config.toml
image_size = 48
horizontal_flip = true
encoder_arch = "mlp_mixer"
encoder_mlp_ratio = 4
encoder_parallel_block = false
encoder_moe = "expert_choice"
encoder_drop_path = 0.15
decoder_activation = "gelu"
decoder_fused_qkv = true
decoder_inner_norm = false
max_precond_dim = 1024
final_lr_fraction = 0
weight_decay = 0.3
adamw_weight_decay_other_params = 0
Rows from block 3 of the text decoder of a small image captioner, named by matrix and row number. Rows with one number belong to one neuron. Each number is 500 + 40 x the weight over its row's rms, rounded and kept within 0 to 999. All counts start at 0. Numbers have three digits each.
After each neuron's rows are labels from the 100 texts, of 14976, where the neuron reaches its highest value: "tokens" is the input token at the peak. Only what is clearly more common there than usual is listed. The data: rosettes with rotational symmetry. In brackets: how many of the 100.
# fc1: MLP up (decoder.blocks.3.mlp.fc1.weight, 1536x384), inputs 288-383
# fc2: MLP down (decoder.blocks.3.mlp.fc2.weight, 384x1536, transposed), outputs 288-383

fc1.570:504529473512529396509502424475471482548518548522518470575528476550580482495433480455456511524478539521396507460469507506524448497560527547476481392510484530487528511481412451478449480554494505480504613495536464522557416545510481498572514517508451520448537501534488480439541544407447457547
fc2.570:506505531518535561500484420549448506398558462521468496488494523509481456534516456532549524529558459465577424509530477487490544436451545468525523510547520524485510513453601491471501476440491405479501466438456472526514503413490543511460515512518541486576595533414479599452472466498554511487
tokens: "mirrored" (88)

fc1.659:515486535539588517558503380514384454453522491541446500500537518479495399474454448507478514519505532559506464465524463504501563468508544511516479485549551561415532504385457518476477542482548460497477508478488505510504427453487495518482405500498474454404515543458564555443475477478514513551
fc2.659:458468421535403572500461554526589505528450443506516509487514523500492544425486552504500508566478479485493518556490540554453494624545495479470565546469484485539445493616474426543529527478537550571482448463460485502514474531468464493477467511469521533552465478516503451582516468535481525454
tokens: "in" (100)

fc1.309:534547466505520349495557493512545482541478581504547459524518514592530458541408473431468476507479531497413535495488511493533433419528515475476462416525495489453533474529382460436475468574457521479508605539572498488542469547502505474548508511505486522535513494538481495500549522441469430594
fc2.309:521486564495545549491479421549451515397541463526504524476477534497481484539539440556524571511552477459567452492493483495483542458455530468546492476528531514488518538457592490497506516478495403466539477463445447523496550442477525538502443485524537452552572517434477582455459492510547466489
tokens: "fold" (100)

fc1.607:513526454478504352498549479517531480560505572500537471538524510592523485526403475449464507506473535508418535498492513492518415450533526506478465405511481488469527479529382458454475456563458527462484600523573493500548478544490495483548506514486462514557487496530463487500535532435474423576
fc2.607:508482572476550536468472445549440508399549472512528533481497545512465499549533460561538556533558488479563458495502475456485542449449520469557478492557496507467522528423597530493512542484508399465519499457464480523482561440480517510471451479515552440550521539433500552464456495499546489515
tokens: "fold" (100)

fc1.171:460519527464510419486539537522453499462496559525505497556454515525520539568522494482466583483512509449479561472488505520484445468432551533522437444509518517506502498454472474534488469544414514460499568437491485569548511576526422488550514511486456476495592487490399493459494541523463437575
fc2.171:451474442483411561479444561494582491513451473513565532520524524534523578470543500578478499524481514453503550522515493479486440548478455508497509539505376483515501539544502413551529590525532555547486454485514498560485547547465494431565461496500496475505401522558465422548490466514485482486
tokens: "-" (100)

fc1.518:467455490527480652533442455513469442426555424528542512494500496438463527500539488540473534477535444513582482525549525510513500612507496507549526529487422525526459520504572484613541564429559505481516400512473463539506532480494502504460449481514534467556489529463496520532465477571543498474
fc2.518:450467457520384598519464554497558513495418462505535509483488493525514564470501540527459470533490508464501506520552520510469466598482466495476560523496445479548474525562537404595535553482531535555474427466495499545485525548474497458538464500503505465536466451552431466540477441529486502428
tokens: "colours" (100)

fc1.440:445495514435493400492537584481478503462510535488510492530439513495530624555538508469478611454487478420464575485461507493460482579431473494509456475468484488512492511485491493536506495520460504469504546443491523558520523608534415513539525488480451439448538462480447485468477548528436489577
fc2.440:454478408497366546473456540527578487476420477510559512498522527551499551460510530567485482538481503459508509519543512532488461520484483485490519487505397473542492542564506396569531558516513538558488433479507499591492553489461533445534461521513486492545425483545458455543504471511498467462
tokens: "-" (100)

fc1.48:510516515534601469548532375508412468508507488535467489545559501521535417500413455493479513538518541532442480456492498538536508440545562532501473451562529572432539524416433484458492490513488488496494592499494468513529402467499520511526464533501478508443563520475516525428503538449504448566
fc2.48:451475420550397582493462558533580498524458455513511505490525520502490537424481559493519492556483474493511510565504539565458486605560501485474573561485487489537454487629491399523522519483517539566477454465462495501515475519457475485482481513465512544565481478500498459573505448521483522450
tokens: "in" (100)

fc1.168:475459485532468640522447460519467454407547422526534529485496509422456527500520499548463511488539437511576461528545528509510519601507498499536543546485462520521460510476579504600546556430573485499516397503480476514501528446512512508431452492512553459559463516458520520544444463572552513461
fc2.168:441466455524383597521468547505552518486419456496525502475495498516510566477499552518464465542491499468504508519545525518470472597489461485474558525492444479548472526565542408590535556490531533560475438468495502540473531553464498461529466506500507478537465452551438462550478442530487509426
tokens: "colours" (99)

fc1.483:528529510509561405503532520485459512555501542460503438500432490524558498482509527449463485441472544458436569521445546491519481456484506500511485480439515467514499492508408519459451502525473535495507612505485489491514497603528455509543511510489486546430512425496462459462473543469404560488
fc2.483:489489436496415499477498523484559514541457486448521494482524537548481489456517599502516451612481542510466474516534510492511481520516478523491502470457398460503502474516449474533524579504501558542503478523524568542463478455480521466481501473499504519494373526550530442578531506473498499486
tokens: "mirrored" (21)

fc1.496:526486528544585547536512374517392460448515467542443501524548527506473400496471449524481544542522513534530423448524483511541543452488565490527479499568539561428516526402498512456528537496515465496490493468453476535513446437490519521481430526491499468457549522434523531418467481495522506536
fc2.496:454460432547397575500470586510592499527444470510514512479515506511498546437505551490491507539462498477495521544504524535462459631524485507455589550491485480526475479629484396535525524474530550556466439475465464496513496546466475470520488519491490527539473469523486449551509466529473511467
tokens: "in" (82)

fc1.620:517503544533645550481519436517361460479509496521426470523463513514492435506509506505488487509516493509487442466487495502547544443482542525535498525499528534419479497388501570454475529508515480466472532503445480503524484453489508549479480504493496532455593490457484492441482527495486594482
fc2.620:460452485509419593504443558512567504506455466479522528459497519524495543451557552501482500563502527490493493536524486474465433631487483510474570529451453457493456475553521442542517585456560538537469437491485499508485496550464457469502460471503522495541441469534484486579478443533480547473
tokens: "-" (100)

fc1.111:454454479528424642534458467508490459417536420535557532459501493457481564516514496541480562492541443507568494510556523538511502642513507511533540545472452517550455515516592470621563548425535486496517398509477480524494528467509499522450473481515535465582485487476491510539457465565559482459
fc2.111:452478444517373593505466538509533513477413483517540504467493500516494553459474545522471429500490490484521516515552534520473469591499476495482553521495455494557481518562538385596543541498511541567473441477504486557483532533474504439535457517507487476562478445538426475539481428524485494418
tokens: "<end>" (97)

fc1.311:536525505527573456501535484509448518550504536475480433505448482535521484476497527461461466465469553454431529521457532478529490459516507522495518483436491472507493507492409507470465508525475534499481597482485465485517496591516471526550516507482525575433544451503465451444485531470413587463
fc2.311:479478507505475540498499514476544516556485449431503494473518500538512495495542584487517454607500542525458456497532494457501459529491449520516512469439398450480504451520485509493516610472502540513502485532527578496450468485494513493487523442515522530469383535573547462589503490467491524509
tokens: "mirrored" (96)

fc1.673:453447497502477600543455465498464459471567430510548524467502478464512607504545483499453592500536430485543549504520512500491500705483497530537517503458425522574485528523560487613516556433564514485486416517502440523487536535509451534505455486508512437505496472468453499521486490547498498495
fc2.673:459475431524372572495462536515553514465409481515541507465504516526491542458491559519481435525489500485524492522548522519496475568496481499473550516494434487558484517561534384587536546499510537562481432483506487570477541504459509423523464512507489471563458463551439469542494445518485492432
tokens: "colours" (91)

fc1.315:437457505493483490510502516524443473419536475548546527515486497487453586551551495493482583496554463482531529478534493499479471587451524523547483469542454544515496520465553480588543527489489504468477446486517442582543555537503453520494473499486503419526518478473432530506460494551548433545
fc2.315:452472438504380572490466557517571512480424462517555534486502507530498566469516528547473458519486504457513516516532513501482461563471466499491535527506405475538497530559529402573530572500523528557473423470498480565470554528457504433556441511503496469534436469553446460547496447527487492454
tokens: "-" (91)

fc1.488:526535535542592436513523391506442486526498537528458485522546503509550421491425473473482514547505543542438504464470471527539510416531522525484470439553543545447532522460424509438469507526493505474484606518509516488526422504484501506549482512497456511401543547480532520437524543427466465573
fc2.488:491481532493511548493491468541477500386499456539495560467475501515480490538531466535517564511553468429540435492529510483469527524423513477496534497521540515495518531459612492505511468442522429479514450449415413530501514440500529522487489520543537443585576476434439586448497484562542502465
tokens: "in" (89)

fc1.677:497488464504508582521485491486437470473530466494521455502413467502530552506523513475440555432481468440493526490499564527505466617502533535537494519427411503547460519473503474574508518469487556485506509503466434533508498568540438531552506525498489511531590443496416475469475528526444516459
fc2.677:461491436519391556518468592474559501533410492508543516508496500541500540453492548504474470556471522470464483516545515511467443582489481511453566513478437470536481493549492412588528546495527571549469436483495523556498493530498503446533488500508472476524435465565455459542496483514475491435
tokens: "colours" (99)

fc1.456:457432480527467621538433465509488466435531427516552529484504493418511542487507493520458534483511454502536498531520522505475499686515475547539527523457432535537471524497520495612522556417571507516517410525513450512501501508500475518456432494521520440520438505479527520552464477558523502481
fc2.456:446456439517389583508481552507544525532419466482524494482503521514497565451478568510494478593472497486478486540520542534458488600511469499488554530478434464537465513577489435596554546502533562573483479458485534528497510539466486467501466499484508500538445483544472439579495473504487509431
tokens: "colours" (100)

fc1.666:481501481532441611518438489508493467408544408512532525477514508433421503512529476521472490509553457541582485527551504509494498563515483480531531549505474526484454506474572520564551547461568463505520390506485498552504516437503542485423460493517529463597457547467546539558472453564565507499
fc2.666:448466473531434603503441567508553489508439461470518497464500492492514576433490547479496505535467485506501515531501523515470468634505491509482558566472479480535469493582506434567523538499546561563469468460483535512509507588452470486532446503471527498520473480514498446549481439513456530451
tokens: "<end>" (100)

fc1.85:510502529535610495541526353523398466485514487534462510522556509522519415498426447511479535548524538535480466457504484532534523449520561514512476467566529566419530533411458495459516507500508471487484565487486473514517425455494514517511430525496473472436543514459513534426493517461509466560
fc2.85:449459446531404576489465576521587507516446457511526519467525524510487545440517565497508516558484494475511510549497524523450471626525493483463579542482467476533470486625504419527527536467534532553474442475446468495503482519459479469480479506485517526564455466518503460577506459537493530454
tokens: "in" (99)

fc1.635:478452479524430641508462477516494463419526412513545536464488504436455548501528504544473525493531443508572471525549534518500515602509496492538548562472455504528446509514582476597563555437560493508517384503479477514492528458513506522437469488511559470580475503459500507541451449571556504451
fc2.635:444476450509367589504480548513542513470411462513538513486484501527508549478480551526466443527487489459505498516551535528469486588494461486479542507509447490563474538556541398600540545497524540561484431471495488559466541525475505458523469515506502469558475459533426469536480446536493501420
tokens: "<end>" (98)

fc1.485:510527505506543450505532540486467511532513534481512438518416480522562516497531533466461518440478524437446560508464548510517452486489500524521475489438475474533485501500437494486474493523453539486508590497481478518516498618531446519562529508494484544466569429502424455455494543492412522476
fc2.485:498500443503422482479504546467554515548439504455525492492514529548489483478515596484500435572473550509448471483541504485519483517498472533468496459466404474512513476505458469535515576509499570533505478537542549547469482452487529454486511476522482523473384509566515449558533531483482508475
tokens: "mirrored" (62); "pinwheel" (38)

fc1.92:464428565486590458468517531457476481508568535508464531435493512462482549491517513506552545506488507505485539516470457426491519578499475515475483534486529509476555462433493588466441518522524498509451532485470526439501518513553465503493439507442500426388426444449637520506451495486468540497
fc2.92:471468397527388514475459539538552483490435475494547507467525539519456471426489588508524490583468500475526463528526547572500528555519511526453536513488465492549484496564473406577531535491504543566514421471452493566478521432448521467497461533474509488579449481507502472550517477526521519458
tokens: "-" (100)

fc1.41:445449538488463567526479492507458458414555438535526555471508518471454588525541487528491584489537432515589534513528488496505529638500478467539512531513467515529449511484579519544556542451544471493513403486484512529516543485505461516449467452502543410534457444435517509520440467537541489517
fc2.41:452469430501353567489467553517561505466408476510545514472493507533499542470494547538474458521490505456514497514561519525491480561477473495481530497503423485557487545539539396596534549508525533561482420472503476578469556502462519440518458523516499467561457461543434470538490459542494497430
tokens: "colours" (85)

fc1.252:519505512517583519482526469515410491505511540503461422525423486558530476503544522493468514472470518436476467496473540511537500439491543512509499506456472507513481499453484508492468508525458536477473557453439442526528482553544474542542519510480518576484620455466427457430496541491442565455
fc2.252:476448478491431573480471536488559506545464480450524533487496521551518526483561558503490495599497542492473470506542485444471416591476457531500519497435414452486479470504506476525509598467556553513468461497507527513462484514488484482502507449521513493498400494551493477577484475508471541492
tokens: "-" (100)

fc1.632:441413530529476539491466510487487444463550441491531567472498544432484576497505486508491572500531457527528541541488491464458498655535416474517544503516440542512464511494509522509538538473558488497508432491489489507531519492525485521444452489512516377506406452502562507533481472510518515494
fc2.632:462458395516387537479467548530560479498429461501548504488518538533476495415493574522513502590473494462520473540524536561489526551517497510465538515505451486545476517560479394591531530495506543557513431458448503561490522457450510468495468519473514488583461489509491467560512474525499515452
tokens: "colours" (100)